Weights of a small masked image model: batches of 128.
Rows from block 3 of the encoder, named by matrix and row number. Rows with one number belong to one attention dimension. Each number is 500 + 40 x the weight over its row's rms, rounded and kept within 0 to 999. All counts start at 0. Numbers have three digits each. After the name is the row's rms in percent of the matrix's.
# q: attention query, key and value (stacked) (encoder.blocks.3.attn.qkv.weight, 1152x384, the q third), inputs 0-63
# k: attention query, key and value (stacked) (encoder.blocks.3.attn.qkv.weight, 1152x384, the k third), inputs 0-63
q.94 122:573485574483478484500451451486513480448521448532531525528615422506524502520500450525452494529398507539558523455431500409505528568462455459437456561480486455431504494576535529517497509532557545
k.94 130:459542488359635473457486498484484503491442475550482493479507515494525469388559505464550488492488526440506567496522495560475530468471511521530469489499513513501492504448507452505527531410532395
q.95 095:479463449525409559513443532502487454525453466459517437519599480456501562482484500507494463464531391438472448507483552562493503463545449465455519563501412524430555529525483518515480477497451439
k.95 092:531528493519514482491532515520616511511505510466494454424543553479510509512491446480494444454504545487451534449528488497469498514506407519519470450497526504526485509497421530514494556540441445
q.96 094:446417486554596493480493452492502501531481531478520583493517529545560541531527499485502514500509504528498540499517500475489470537548508513631548497454508496513448486491482448543466549483448489
k.96 087:459480449476488451521563514514493528494541509500433456510526541538467585542436517493538445515478485505508393502520448476567466566520468520431434543496568453501604518464442421477506546453462481
q.97 088:448497474567448525448487537496525489532489481520542530512536478442410528483504478515397501525555418455539436406477493500520478434571526543482483565525516497530542504528531430542508458528466478
k.97 082:514468447497507471515500503433490489475437547469419484505518521535501521484430462465375428424474488503430515495531516530460533464475465467503514490558458510477518501530523526471627506539543513
q.98 133:481472463487498514478470503504471514505449492499402582515530539574500546531509500500519489494451553497504565488484560484487552542506557487508502519537597489542541509474376476536458513563517493
k.98 139:515491465449496458486525594456483448454391531502454557505498500494532494522461550492527530431535444522519460473489484485589519554477432459567472479544491626449538434625455511502480493474476459
q.99 092:471413464471559426505534486455481467503434565470393475508562516544493477521466534481533526594506553476497568532564538527500463523517518528547547497555497523521509586477516526497440520488548488
k.99 095:483481490489447482520480514464487466502461396518518561507511420512498489532513427531535498458618507539518407499519469496548550510496444433412472501522515575509522505583526383507453466545504497
q.100 096:474504441510519444488536502446390515497473551449559519523492535461456532474479547446474478517470530530477549492473505530485565420549519521464456479507492484486552571472468473519498541479551492
k.100 088:500477488488446551502489521467518492480596429537472509505475502451453500534462486467501425528528477495506429478516431449484534521506465468500483532458548438523493562535561467560551479491498521
q.101 130:500478416459500451480545526500491491538363502507456466502481592533494495539447462484431507459581552493490488539525523539559551496534477543486453567523515448543528516534438506513475533489473414
k.101 122:557508471544474498533486493452516460508520429498515581534567498568514553567508483443511553485474503431559495421462459444566488535457447502483522544561437460417564476531477526434500483491470424
q.102 095:572516517473502517491446512542538511560516539530497513546507484502527515410434465489517449481483491513449506476430501549461533573445527459449604506537481419447533457523470537540426470512512506
k.102 098:415497592467493429468582539587436445434487548483469472491475564472446527450556644546473510461476443500533473542508508546484506457572533473532483500510483602475533515498402492494479522514495491
q.103 098:475512462446592519448431544484500495420570505463480454430522573472532517538524484561540451524482520537491500530479550479461567463438485496556480432555560521479444519443503490574497535478534519
k.103 090:446429437563503519469504496535543461545497560594480498542521485491545588470501498506503491525582447462571428506464497502491462491516510497444490455586544482454502488567379448475401492516502468
q.104 099:475484567559468493497552573460557545525509576499478534522476500576530513478493453541524474455525468450529530465461487415478485529547506513493542506533509409539436441587494446533453508468585473
k.104 092:518465523566434462483565532498513520567506545527483425509487558501457545543415553466466525482484519483467389543525417506491519520530503479509495488545510529457561482495474344510479547535482508
q.105 115:538553491539474446513543498454509565494560441532575523481465547558489476531450522420484521495549577483504484541536442461562443485492398533490472493479479489440560508544514440502465503477477445
k.105 113:566541505557485514495447471479544485484535471486465507508535517572478513549567455484502520573528561508543535459416472439515469549426516498509562551465470399483496521442522563436484529562528509
q.106 118:532524514505431545515548515520467470528576420491466515480525473500475521580532515474520448547478531519396463505500514431477495565503460462414477455474555537550480547515543494457496503506451505
k.106 108:448513459518506501453518508468470496476492513494523499502439517452492458497481455492521569466555532471518567522481499524490424500511567505539554488508442528506466477498458572545514534486535472
q.107 124:497508511458571521493547472501464477446491514408492423467423535450521514482530547562512452473530447539437494513498465555477476502476547510517487503441529571476453504493519510526501458514525580
k.107 116:454548475500496514535455457458472501489617483483521498517556452550460564474555482516522407547464468505508500536475479469466480474527511510512482478463571441446519551541579473475554449455515531
q.108 101:454484423437565437508493546503476450530464523454391542503576457508500517540489512494476565493510521501554518420509587474516570491503471454502508482587562491501562492520503486505454437470515500
k.108 099:476495503503524505486517589491501428521432417512476496499467507458496544477448441451538532481513482467509439500479465568569573462483465455522519484524448536457550441539424518454516533476528444
q.109 106:513522485481535487469540495508521491465420547508457472527576509502438540477497497450493470453432515490400497501443454579549534467529483484490429458505489496454417475472461480549531517480440479
k.109 098:478521464505516477500583447447458577541490415454530500523476560539490515520518510488469496476437491481476491508521520409520473501515503515498474481512534533524543533522478570503499457552533566
q.110 107:509575484502468547541530526504506552450550452573511470491478425511521449438534489480511460533463477524540482569504498503590493415561443533480486490446459394460519448473554483487560511463437498
k.110 098:554509520547463565480446503533434527506481526461524453466513493490448482510517516507510557493487538508490537467449554538490513557481629496522497537542493511583412493477486571526480514518602469
q.111 116:508481528530485509569435504548513505487456505539535499477495466465483446444508500471493529511569522521553513493522433502555464415545472562524474545415486450520484472536469485424526519487375455
k.111 113:483563455501560560459429482482494538493553542453506485480547520532510515484506535486432396562421491498461546487488445451489484573545532545500493485412487480536448472449589548529484499461489548
q.112 125:489487510466476492560458442468522553544489462500524461494443441498517490466430487537504481485527541484533516558516473515519476460446473563432503548495532472476532469557479513441472450483489488
k.112 127:472490561547500442540514489550546441470510557528484500508574518543520519498564521512553490522502471482558556507425474489509458570505581499552542539486485522420472489519530502508453471479484470
q.113 114:499511514482476513444505601461502462485473547508466506511487515462492508545511490481554453513536490535437566462480517518518496513462549463503513478520585549515471520513499490535470506452563507
k.113 112:492438484482536516493507512484527505434517468447541467496473495486512501547483541590520483488474444450522510487520559549487549490513498589529516454476411528501513488494453506540454479526450517
q.114 106:461497490516527471554566503451581492568524487486424519528468534604515564532470474500585555475505536467505501513519493435509538578477478531433545462608539441537483492515523506466427540489548457
k.114 105:492470533530413494483492528512500432529426404544505493514510484478499488556474461484550608495561456493516429520504556495583547530491508434566497517539471566420562500583454422543486535528475490
q.115 125:505542543472503538496534501475488524484459477471500474433461517458512445506553529584484516468509465539506521487567438499553520564508532488543512517457509511521484564463501482522468498522536565
k.115 120:567498463537414568537389434446504509527511504501581489499491509543486470469525481505503470539467522534521504440469585489445553479464517561469500495462489471522473533477558534450548512485547515
q.116 124:528521536459481518454488491517485533467570381489526457468485579468483483473495523486495490551563479545470452550503530527438495551454556509468443532513440534480525562508581522500576512524508536
k.116 114:524523485524515521505473447491466565447569553467503539502496466478482477470523578541468573483491498520487484442494487516460469488524473497427533520450484426525488515425471519464560452556515496
q.117 115:534469495509435440506499542482502461513409548498423537537583511520522480529482485485487480447529539513479524458433531484531479515513497446450541523542493535475566503553477553546443475499566423
k.117 103:519519517452523462484545509498515479470491475500484476537489464477549476510456528481540538460503508517547518539505413526540528493467428505519517529425512550469587480475435431450446576548489502
q.118 107:511481460500517445485448511496513494516436460494577524446446506449520473462534510493439489511586491490493467478564538515532560515529528494533459524519503499489475564597505475498485414452504452
k.118 102:591510446441505549525468476468483515516477497460480514475562464531475545476501529479446541541434506494428563426514525578511476468503479487486450547523441507445525519491543549507509513463507453
q.119 108:445501575522503481565468430486487548506527515436498557501430464482526490458516486523510539497494480484580573506487512465432437483471538551596523529482473498486488481486549538393564544560554532
k.119 107:498517501501525448523435489483487475515552494569532461497546376488530483507513464487505498544548520502487502542479438498509523536468466513412548470440633466501424475449560397518512432393500468
q.120 104:492533497393480561500479525532519473539507465529542399452438549492512521511516449534552463539472505488489444494562496472462487536430498494500458470505588556520463574489552564463537458548497517
k.120 100:449448491464533461504418497523507477528479542533522477480539418465527502439517456512523533431606457446547460517496547562490460436568500445472511504509384501481494483507445488480509483430504481
q.121 120:468475524497475533526558505494463504504576537466542465575498475479523485484528492429494417507470508543429497497472517463442445480524533490490526546436416500521484489476574526497560479544552556
k.121 122:516497575450473459511486504497510607454595516483495542502423428501432425507489514517521529506524539505438502530530471496436481478527516546483522505522551433547485535402500418465547445524457549
q.122 111:482490455458525455507560535525528513540534552455428471517507539593524548533437497462552493498563572457491473471481503536495524571520491518481508446554500462489529468486510450545523580486509468
k.122 107:515521509532439486492521573505499496530524440516482483531442474485415497527462451474477584546501520467516418488552511449567479494565474520523518518541477488463551493494385461488520463519515447
q.123 103:505471541513510443449531473481487471520407626501461487523479454472466518485537507559490469500578455506508536446502494585513475482523529540544470494488471501525451439559533444476464467442455477
k.123 107:506512510482536521542560493460478594442583422435454447505514466582503476557505493549497432508398498491510523512496441426459552555470459588488541522530474448469513502444584475522505485475533521
q.124 116:507479487497520427509505568528564529512502542473461536555539579525453537482460450479499557501462538463539489549508529474460537520609521512464475470581531451515529469514409518521486509469457406
k.124 115:512471470506453524460504584526509476510458483498495492529478559444485513495444534476497517494480471456459479486508543483561542531510515501496525440559456546501517469504438530579511489536511485
q.125 093:498518535578505521450480516504528547456596485475520497493420520473524493518539506534537483517529515482507501436455519445473421437487477507462514445482636477555436504591488438519556522425476529
k.125 101:467462482503501533426513569536502478533504561511501485493448534473531559503453504518530497563515489435506485499535485520416491538494556540453539434556519489511489524398411494549494537549515496
q.126 110:489476446486540446453554517504463468499474474504455517493590559516442594570433524430408564539519573471462501512503533494512505566517505493565495472584529537504572491546442459510467483488479429
k.126 105:510510456511523498461539542442479512497505461419468535508516534508469535532496536518493551497475518538538441430448495467562626552454468547438514464491451505490546499515431474431513545582503503
q.127 083:447430477531463489510519547485492475486483533494519523512532531541506511579470488436406468517477505502483496458520556474493515540559511481525499518482461545562484574522445491561462567502520443
k.127 081:594541463478468489470541489465532478421452420511409556513493532514505458538495502426502505472503567508470480499487436430556445556498438492515483548542466467427519531518508442398495527550512456
q.128 099:540518489450538525471499528497476494514516453465585519446422559473508536464481467429504496488593566493413548471521544512482490585427516508484496509475561404458489524510511520497404503560524506
k.128 099:499524482490493513500482457509517522514497452489495446425543562540512530545553489516512549535491534533474466501501476456505468483508457473524488497496577462502530506488421514462430509496422468
q.129 099:487457512525530443527489530540546496476582536562460510520501456524476469473572498521551483501456458575532509555437477501437520454557451462498520437483499469553456562484509474563544452531433507
k.129 095:494471529490555495469531524462454537500540533492497518536457458514475543493457506474476440501546440464434535462548480570430414557466485512449524501496451486491516531506584442529565485511533509
q.130 108:531463518525535488553469527444441494547537467504508479520526485492513496504476502496484473458476467530533498534477541596525532493538524574518510509503433502403544462608522494528469516532515518
k.130 113:537512502517430506511525514530495432517520518490478502497526577475457513542502481485543564469537474543483508452421508512654477466525559501544500514515521466491527483599491588510442466486453430
q.131 097:489510501510578463519578480550466496470495515460497440492506485468560491495546523535516548449540494496522478497553569494495474453462488476528465505558495520498510390594478542475494429545469499
k.131 091:546511480523467452579469488499559484463574464459515480522574492525542515481584439466517498481430519552483422443475569461447453483518525492467477615520522502524488461513528525417513557539520502
q.132 095:453534480567533497457524551525503506472512511486410489515482523470476507504497492464463498535484591530486444521537539430478498475460493460548525415576567479540425479517463398473503613490448488
k.132 096:475495534417482472457519510495497489456528409542454496547534491523491525440466450543495415499467491524493448535458491530511550485476556540403546520489500611566526467469508486494573578538486560
q.133 081:585456510454423450478464511542539388533480522522565480523471545443455524471467431483431441539489541523512500513499505522444511515485477540443470570496480391480461480471473560463496465578489449
k.133 084:453495509524495484542501436491488593549528525475503542470510502548477487533443510517441539620563485424562515506482471422467533446483431531526606513543484518506556493478482536540489448527478515
q.134 117:476537513578451489501553522533508446522485436484459514476469612508499594616427554508491550467458513494478481449488447510528463526465566488519570463504532514444543470530506525447483627577491507
k.134 126:462468462565498519484510484542484433549460486564544527505561481449512514474450441494468491480603542472473465565508532507533511451517469483528420543527533490525462533573487531514506473467431516
q.135 111:535496507512405519494502487472496500553467473558524522490534482509501547552473461423532538452526532426461531423508508551546506486534566532526520595468490545483498501520515506540472566506516485
k.135 118:542498430560516604519481486542484527537472533505499480468505525524522511544498521449492524482598568473527545578432509518552542503456502542557494402517446450486472527565472483523478553520463448
q.136 106:472476511546443498559474482493455405492497465525573498530503502476541480518461514526506548541545472531571448497525577457541418477570474522505432544549420577426526527531485495555489465498537489
k.136 116:534511524460419579503487529512486519585501482525508454484517546489478501543443435462472470550517552445506527522469539525515525461489525507478488507498539516491551511562547493458568573578476531
q.137 097:517502543498506418458481482516514541503465462516502486522457543490492514505485479558451454468532464570551467485505520510570540537567587517472455544516456610476525519487594555505427550511449491
k.137 102:487529523502462532477540486530539508584496489512478504457491577446438499611519524457511574477583513505546488545529527522520462483514504501512514524543493466538498522532422600466469485471468490
q.138 103:479521453509580477456547516518477478470496473498546513453489511450519550459497551487451526456529484501497443510475420465502529508539477453547452487497493556476486466480441499553585555552490574
k.138 096:550476465593395615573480505498516425497457496475439484434532501521490499564440432558449504436487548522498511482547539498546469504483470540471453510533454508530527535476517523494533542509504479
q.139 095:457521546506557426481499518511479603476499482528457499482502518506461479509483553502493540513490508467532499505520469504456472467540477468474515502533537520502490470437492478468571469431497456
k.139 096:455479542500522483480423520510452490462477498484455492567527435468474494493504550524528442422471475516496524521493528555446508423480552544447516501423413562474503502425496432476549517486516532
q.140 086:436485465557656413485550497493485487458546533519495571507492482519577597464469518481470514504551492557521502495456494528530465483512486551624504575527538526435538479528471498500461537517552465
k.140 093:543449481498457585567475466491538448503437442565501439478546481524481486576468490501548444501525538460544518462478529462491505484468443504500525538558523442551442509594531499547425478511492462
q.141 099:437464459464528460505518569536527544484431557448540506505482517449561539428457494491513433409506468477485475477536529524496533495536564507457513512482537489470483402555447567576564497515424509
k.141 103:534558450595521509524491426465555584520517453485485508481551459525461511499500499495473465527549511515503466490510477424452412525498446482512573532573484551517521493435531490433505522458490537
q.142 085:452495495479563439485518501464478527508479462545456540562542507533449481539445563479481462484524530514519531560422427488518524485494511488469568547523525481448546547514459487450450544482548489
k.142 088:512493541448486550552553460483504507469507547498460463492472467553525474510487489520567540474548513529510482565464488499496492523426478539579482515450521461441459505502515538510543521541527477
q.143 105:509505510518528497490475445504568568479532414548518489478471479532476460510496454447536455489478520518517518554444529438466436489480498564493521553481548458501499536524573582457453495551485489
k.143 107:488420556505531408499519489538460465474482533491533543529496468501499521570535561499513500460502445497531522499477453431469467471519533468505580541567477473474486489480486453584406431470514513
q.144 118:498502496415503478591401533557581562590522549416486451473489536500489488433529421512560470492520546520409468529482546460444530478460572458449538493477548418541449485473505551560511545560450473
k.144 118:458497496528587424417506456444456584441566521471480524552472444485539498493521548551484421577500482535454463515545447497417441507494470506504535490454508459498463490460517452467485452433479508
q.145 093:419554513492614435515560504498500568508454428518494481482470508508569473465560549492484444572530513485523462537548440466488481516538523494562484504541502511502520487417425473519467494492483526
k.145 088:466506530506419542504465480492497515422528444500517491493442511476441443594575512556528499444457506539488513538483466483449435469456579504530509558417493576499531549510480536438540514562489510
q.146 092:495428536485504488515488520459478472506456518563457548551576423552548526527478559438468480479503445508564570471411545502499515563500512521529525547507500456429527510565536440560513496473509424
k.146 088:510452495500513466493540552451483497479512478511529565537519526497493467538483490463612514485596437529488499535479469524579437544477488534500521535513500547535496514597521501545465438460495463
q.147 096:540593481544507498509519513461484482435525481465462519483498526518448453546525507498433529456461516436424536467510469475543530474503561465464487525441542500454471508493519412472478478456495499
k.147 099:454542430515460488528479502533538396425409540503472492510478472499581513430503487515544533514497542530463429473508486553576518464422490410476476506455564506403432434574519512480524585532521532
q.148 104:459519447453525474493584531496511493551397551453511521482468514474562528458508508446543562467602535420489467415516482477508516544487472444611492501605516532517460517557460527541521534537529511
k.148 100:560509469536437543491516527505504523535469429544498502480420517484468460565552474441488474497456563551466475507506505478538446530519500511473487516514544526597474480510488511494441465449509461
q.149 111:498495496492459574524482508469441537491540538439523501453482546473509476514488532495538508562465553486487591568517521476499419616428454565490487384420509524544512475430585529522525485435532531
k.149 104:562525569511487466477554522524474443467547546521563439516568466425529543495481571497455501518402432567484464476438477461495554524519475425500467450521500532436524470499488494472499500511461571
q.150 113:521510551495484446520440500528558555519593515473483483530513478475528461429501441516534477482420471485478546494472524486389489470469522559437511487549504437531522474459465516430569511552483487
k.150 112:424493534447552424464463468513485532457483561526441532531507456515493467497526583541467517543464493467546489481525519507498493519546563476546600499494465513562463476458517503537482429389513466
q.151 103:453452491440499430482527443485488503518437491505480517542555453552513561516465506432532530553602482466558476468416466462446476511509503468622547485552462493406513491596472494570529488490554454
k.151 102:497449498481527502529524582489466536466436528501487580569541434495508488526452509530531420526507472471519528534527486487537430401503415524475511600547502522420512496536466474568462501479483454
q.152 104:495513574574471548459539486491492525491499455520477491466493615508496520600471567538481474513441469574549575487506471564496433505505509522520477453477434556539542502511525524410436517533454476
k.152 115:533504591530477444535514519571480418562477498542577498516519481421466500491437466467504516420539449490471473471467541537528521414537538479471491545552485488506519509610480524535538481545513511
q.153 103:550536501585459566473561474542520484598505459501534471445453552478543525539456496492493522499472533542498531475511467512526492496530440527577451495490503508498553523473466529472443638628463516
k.153 109:562508494520437551532556454543468432555496447489529507434536524504471519538542458521441513470495504485443523488492498470517591476531540476456496487501535483481487519580492508523498447534476500
q.154 102:571500527472439540510502446458468533544451505554537509503503490475493521508445565508529538539525491546538535503487491513553540562553481554483468485439449492460535477460568503539471534530539520
k.154 109:544534514524415553500523591535471426510519512496467503451498555469485517516476481435431547472495524529462469518478541505542547478469475452565443501517515552481521494592462569489544505541498488
q.155 098:470529498466545477541474518454444566429479500464468516507497537474511440491502571539494455488440509522505553600468503559487476556510521510490459443410468455458522495516486536485473488475565489
k.155 098:530544544479386534476529561538541476478450478552514464527482512472482556539470476502527508517482435534419495476502480511577539407458471455488516497483556515453522476502526491522493502517462491
q.156 097:488478473529540546509524526521501519524430519464521461482424545468536479528532488467477554520571551391494464432529513467535525478490487495512450599520552403490490506468396505527521525523540468
k.156 093:552506468512409549576482435465557505530495452544540482471506476541543496478481437539519531566518570525525492525516477547496533495433473525502583451471502513491477539482519480445445572556502544
q.157 101:500515471515480476536467504569514417519449509549483452473521440495498524501542471472477561460560494490492427488521501476548528418523478421509463567540499496445459450579473520482519443548464468
k.157 098:492452430523518514531461432455534549493513492446533506540486546531546464489491461527501433560506528495498526538517502464445481514474483606516486478504469521496479545437578474430523526516547531
q.158 082:467538509503501470489436582568535498547497511476574448483502585458448536476535476497495541526497485490565490504518606513459502444455535500435523517528548497523557460500432563437444474571513473
k.158 078:439454490512525470525491429532509485444436575462527513502444438473522521458499555516456582590470488609523494516544481430502580518488454421548476454533524480525522502450504501421508481529536544
q.159 103:471532553459497542535576511536466491562486511482471507505439567482476491482536473474481464539558571464435505524530511472561501483555488459485463506497525507557478489483490496458448552504442476
k.159 106:544562520467439512547533465464474523533603462472498479440526526531501526513488452537532494498568484545463432502471465492558475553479502509463439461452520490481547525501446518403533584532474550
q.160 090:485455462495582425494528423501480485562480449454522529512407482480538535484470499510473570525485529470440503450535484505413501477467548526517460540541518452550483499551550483418527471523519498
k.160 094:540506442511511510459572447467505537463467498424500512515557488486531484461505509487450496429407524515468508452489464472451454561506502516460453513507492526517516519581501521460505540454525510
q.161 079:453530515515482500483488494512460490519489531477551503477488528463508502392472513514463506490486423466488408491522492480486522469581476466460540492473593551434488521510420458458489476486530544
k.161 086:480519496516538500470473525514500509540528428515437465512415557485425574531480531526537471561571508446501454470548473535464487480474540519487516448520557517423453495453469471447449574540508530
q.162 095:514455528517500501515472556495516512517514521543485494504548485457505496528471450481511455551450502466592538519519573533534531437494446558564476423494430518512545500484575579536545426447489470
k.162 094:473481469517469517526475545504539493532540522550455469557507497528486560519492428477505410461584473544521448558490540561512413404509398479480479472529535535498544491548528531571503425478441474
q.163 087:481516490495507512499465519514542513489516520514493410480502505442552509493531456565593462545467493508528458523498499493443475548467433467515497433464584480511554467476515499469562520565481530
k.163 090:449499558473422490507460454485492507508547485576517463526543461565518470438515483542509506475460486420530480457506499557531509467529467460446500551524481516498469471499494549512575438419467510
q.164 099:494471475466483569532428467524489518500508443459520444441539542492471541491516460517499494521565469494521421472537517468473457488499484466441457485519485491554556545422519484467612507447480554
k.164 097:509521475486476467505501481462455569514489517405497528470507543527483473430510570536557559473467508451452480484527525486482538499502492479485503505619510540474456476489484530469560464422500541
q.165 101:498462475510498493492543479463476577495493532507502560534508453545518468548438536459418514450506498462549645465488522458506494466504539545620490552510409481512497500534550457552503480453561453
k.165 108:537476469503529476531543492518511476482511501467531510504496490441483515530520503507497498504475496572497466535524499472510488492505485445496479474524448532493580549511496513506447551578488477
q.166 100:458461470497546496540469507551521417537510503558474499477454473405477495526515443591586499523489471515559461523510506487445452513460430521483497437515513559502542487516542559489558444546425547
k.166 103:477480520494456500459478490477484563509523496500504490524586461485441476498486503515475500485440467475501553437468517511491468461530467503448563476558507455536490521531539430571530441465491563
q.167 079:428487509448470491491473589516513461557500497510492540505490544500520524456564481506534526493469469529511483525500528486590549500553468418459543467431471487518510447475478588538514448474489450
k.167 083:472437491489545486494457515500535498524479519532617471499512506458544530484462462507526507533566474455560467518441560502520578427538526505557525473469499400468501485457459443542493434510462535
q.168 093:498503497455500540493497496423527534522511462494461495509478529573586461589535526429568456523504517459478474502471514452458465547477485494524562500468472450547494537461471427502542530504531497
k.168 094:483537511524537438504506504427505527520562500476484490472510496464465453435536524476465490539479460531456484541474418478501462485469506503475487474379439496515516509463511558480511470512515414
q.169 069:562456495436493498506503455496424466447484462465495479494541499461539544481491443485486512479499506539542499409435484455579499519432473528469440413536470533520520555477557522472558459571570491
k.169 071:484527500528519517466581531508524581503440549492488539483430548547520512557498565526483427472435560505493584538463543532494471575470458525527525434537565544485499433480473463556472495454495489
q.170 090:499536521460556506451423420487504533440471403484543517484521558524472496513553522453540559455511523514472545462471474488521542539495553510469519494473519504514473547457470513526479462490546524
k.170 091:494560508502565485487507547455472507503470490442499549462443512470502466536505478513479589545468551571475542463519405449526518497459451490506535488437559464536429471439513465452514501488443535
q.171 084:538555462523488503525472533452505470500522492516493456498487494492496571425527482446478468506502501476493471564514511470491544528519471524469523536442487469434509508491518404529463510462492504
k.171 088:497543504555462596465478523508529515526610416513576449511551531482424536521487498504549508481465477494506447435504552549540469410541565517434482509452460552525524468520427516551460521466460461
q.172 083:599559458470449577504526515458536491483503469518546501518548462524463473448532472419481637503538541509497536453528526474559586511520438498535481465484441535459527476490530464480506521519511474
k.172 082:532510471477482474486475545477451448480512541432487492448521483415450547558530527468466504445533469520483453494507566526495476517484455460553506505522473581446572564576525432471523437529480482
q.173 099:494511619486435520461470541537470491532468576536539561513447504412451500483539507508515475548442497497477466453539532475474453536541510445496486481438552548500434454492446517544495494462465499
k.173 091:533459549500488450516531521472521456524489549576495469553527433483539509585436465494452519480512477496606469475459498541476574520510438530502533562542495408425503502413545462487432468540517518
q.174 087:548550503539510484540599430475477485509532466418494451475470458507580534556547547535484575509439517486510541449532456488496535502492489514462508442489496519493480498424528498475419507461507518
k.174 086:453555536525496489496509505532520443540474417564437568486454541495403493464545468483525487465539519507450426487590468558468451482550483449460453526479507568499519521553440516508536606531509517
q.175 090:516490538497463514548551439512450468528571495482494504476444526488495453510540532527460385477481524550450502522531522434445445489445482527544471467552523457607407544499566483450529478469507542
k.175 083:454530562511509463451598531502463566511429504464428509501505483477454479508538547495496464536533480484467532545492439517471470516526545535405540494553448501522536531439536482458458539481542521
q.176 086:482504569520420516482462535491491474551454562522538543502569528454469481498498468503410463559502486443513475410487485453551530434525469437464489495431414493492487501484502486526505409485515499
k.176 091:456445508530524490502553535477541527568488487561438477530476492489504535524386480514516417572506486431552463564513540461464521467502498523500518414523517468491521513436493523535459451511508547
q.177 088:557526493511464399499529503464537592532467547562543491558494429481436498509489519478596504488436529453508526477488558524474504458562484525435457546416439502496516481500475457562485524515484433
k.177 087:591471520486477484520500474498563469482518471533536495537567442529521511497486432454505483457480482506423506480460517516487475472551491463506443557544492493478542548630581535475561470545506435
q.178 099:544499564489456514461523558508539493467483546506487536575539450497515492489529483447468547463504447480523459464499499512585509472545466416469525564541429521452514433515444512514455490455507465
k.178 093:479468513474520470504515586441501432499497513502492494476479489446482517610474506471520477583476456475581479468466492464528501496536509484591508484530489439379558555431521434470484511516481482
q.179 088:485467508488446483529399450473469554521498534500575478496521487519538516489420468430534414458545479514470518477465509514469515478474501517420515489466453463488565573559467536472594561558567504
k.179 083:510560546532518463546488520481483558491561493490451475538441454566513500511520477487494466539513560500527555539479449469519457415436553549540520529475503531444453439526584524553492540542540520
q.180 080:487527495400513475531533503525488448521504495499493460499441507527535500399547464561530508531484457542539457476517540533449551540458491521437554417460596543528469509448492514407539458530492493
k.180 085:485517530473477499429439412518498523502462537500557525523518536524508473450473583476545555413520525447487492490489527567494445535554524481557444546516541530468455443531461519509488445403462451
q.181 098:514491500466482452535504479450475581490554553512602524526499487498568513505492530436488499517469470441487516461474415503489494521523487470465491517467440528466547543518473492475554506562512450
k.181 087:503493530535506449576518424538479503483506602501558441530502467543513548455487525520517495489477479539491403492431491528468452533486524446532445533484502547445499474583488521515434582594548451
q.182 091:525477477532526526559535452510441443515506459527561444471505477466578527518464499517507512447478480502531493555484499566492489478465486570479485478501524570451491540504604531390461494562484515
k.182 092:451561512615524527482576464546522528539527482530427527519449474514457505537459585468497520574542553498473477541518487486527408549501555506496521452536553479529454469519539446590496556567454587
q.183 092:521513542494441457481519542457552524532507529490495594544525456555524457487477528478490450430458505501434536476489488473537457485439460488555545555552457426487468435507502490538465531458505456
k.183 098:507432471482518439552495535461530453507488500502541523491518454501484509551508494479554474504442431515510511567500495465524492535474463489536541450503434512462588469489507551530490490484487406
q.184 079:441501499482442458483489554457509479540461474525532454523452458526496523394536476441525581482546511458436473520519525567491516493536470479595547528495525436437517445551518478498513498554512485
k.184 079:562487474504566464470487519509530459401541516504611487514502469540502516516499515465554549559547488563506491495443466486533506463482519491594543470469430531376534502532501499433468453505440477
q.185 108:570521504514475462552471468447518533537505478505558430498534470525511502494520467422493522550471510498524583497503553539475530436523475541503509498469414519432587505527520503561496563532513522
k.185 107:514534488606455481514535539519522487525616486508516451520479528486407542486528484496487466482506461539443421537512529504515486402498544463424465522513500570485513515588484582555503510572532457
q.186 095:610583539499413536502494555467476509479508457529533500496618484517446466461527432485516499444359513546459493511492557519596522479522459512502514495484536595392485506521489475524498466467497507
k.186 094:461518500532445541534491594508552492545507467619441492532492450503521558541419479486502499522557439444532494439554496485571541494508438501473540462515540482451482460473526478501449441495512450
q.187 088:487481492487531495472436446501482526518495396438497518520486498496522535463505480528531541401486499485513489414460470520485443526518547533490480514527493408588503494484524518442583503519526561
k.187 092:519539447483568424534504491433533563482513479433436529491452425571501450463501483447435550511479512515482505457515417471494482509396442535504567489513523501475481468477524546463561498408491517
q.188 099:491480445485483469516459475477547550483512536535544518477525514494515439548488450461506419590558506461533517522476462441506498518507511508567500392447487505479524582483529467552573421480515439
k.188 100:444474530456498501542512497533476544549517571546512467517509472464505504451474488554524443450481502507459472546477520564493417423480464456445470491439540521531487486542536522528486464516510445
q.189 107:465551496486491547478472551538541452492526458505441476520464497478487468438537536588495496465489516551457432547497545466438472517463490425495551522530583493542386465493483522497510472482488542
k.189 108:518493524415488497432438538472478529446476486495535508483567514444512417479517481508483510459432453469481522404480511478491560512515554496428551591494508467516488488483446497407538453489477525
q.190 111:472502591524423487463505540469474515530506548478497525593501422479493524483481533444493546472462478484533453415495501519465477491493508471502489614532472452532460424542450487488496513515501488
k.190 107:585520490438507443510505527480549497457525417512510506502461490540530458591502486421459496519457548587516486504474490438541509526458490543532468484478454489438569507482530530486453544542528433
q.191 097:492551507525378528465455570525499438583466511520492498513530499460441530490525452513488568476470478480448431453565526521551527399578508376358537554449531482469565473560445478516542459480461507
k.191 097:539503481500497498511488538484489523528488417499529465468495519505494486564432464494512516533510560432502479475476552478559512510512492550566470433537510470427527504488547511490522442550538520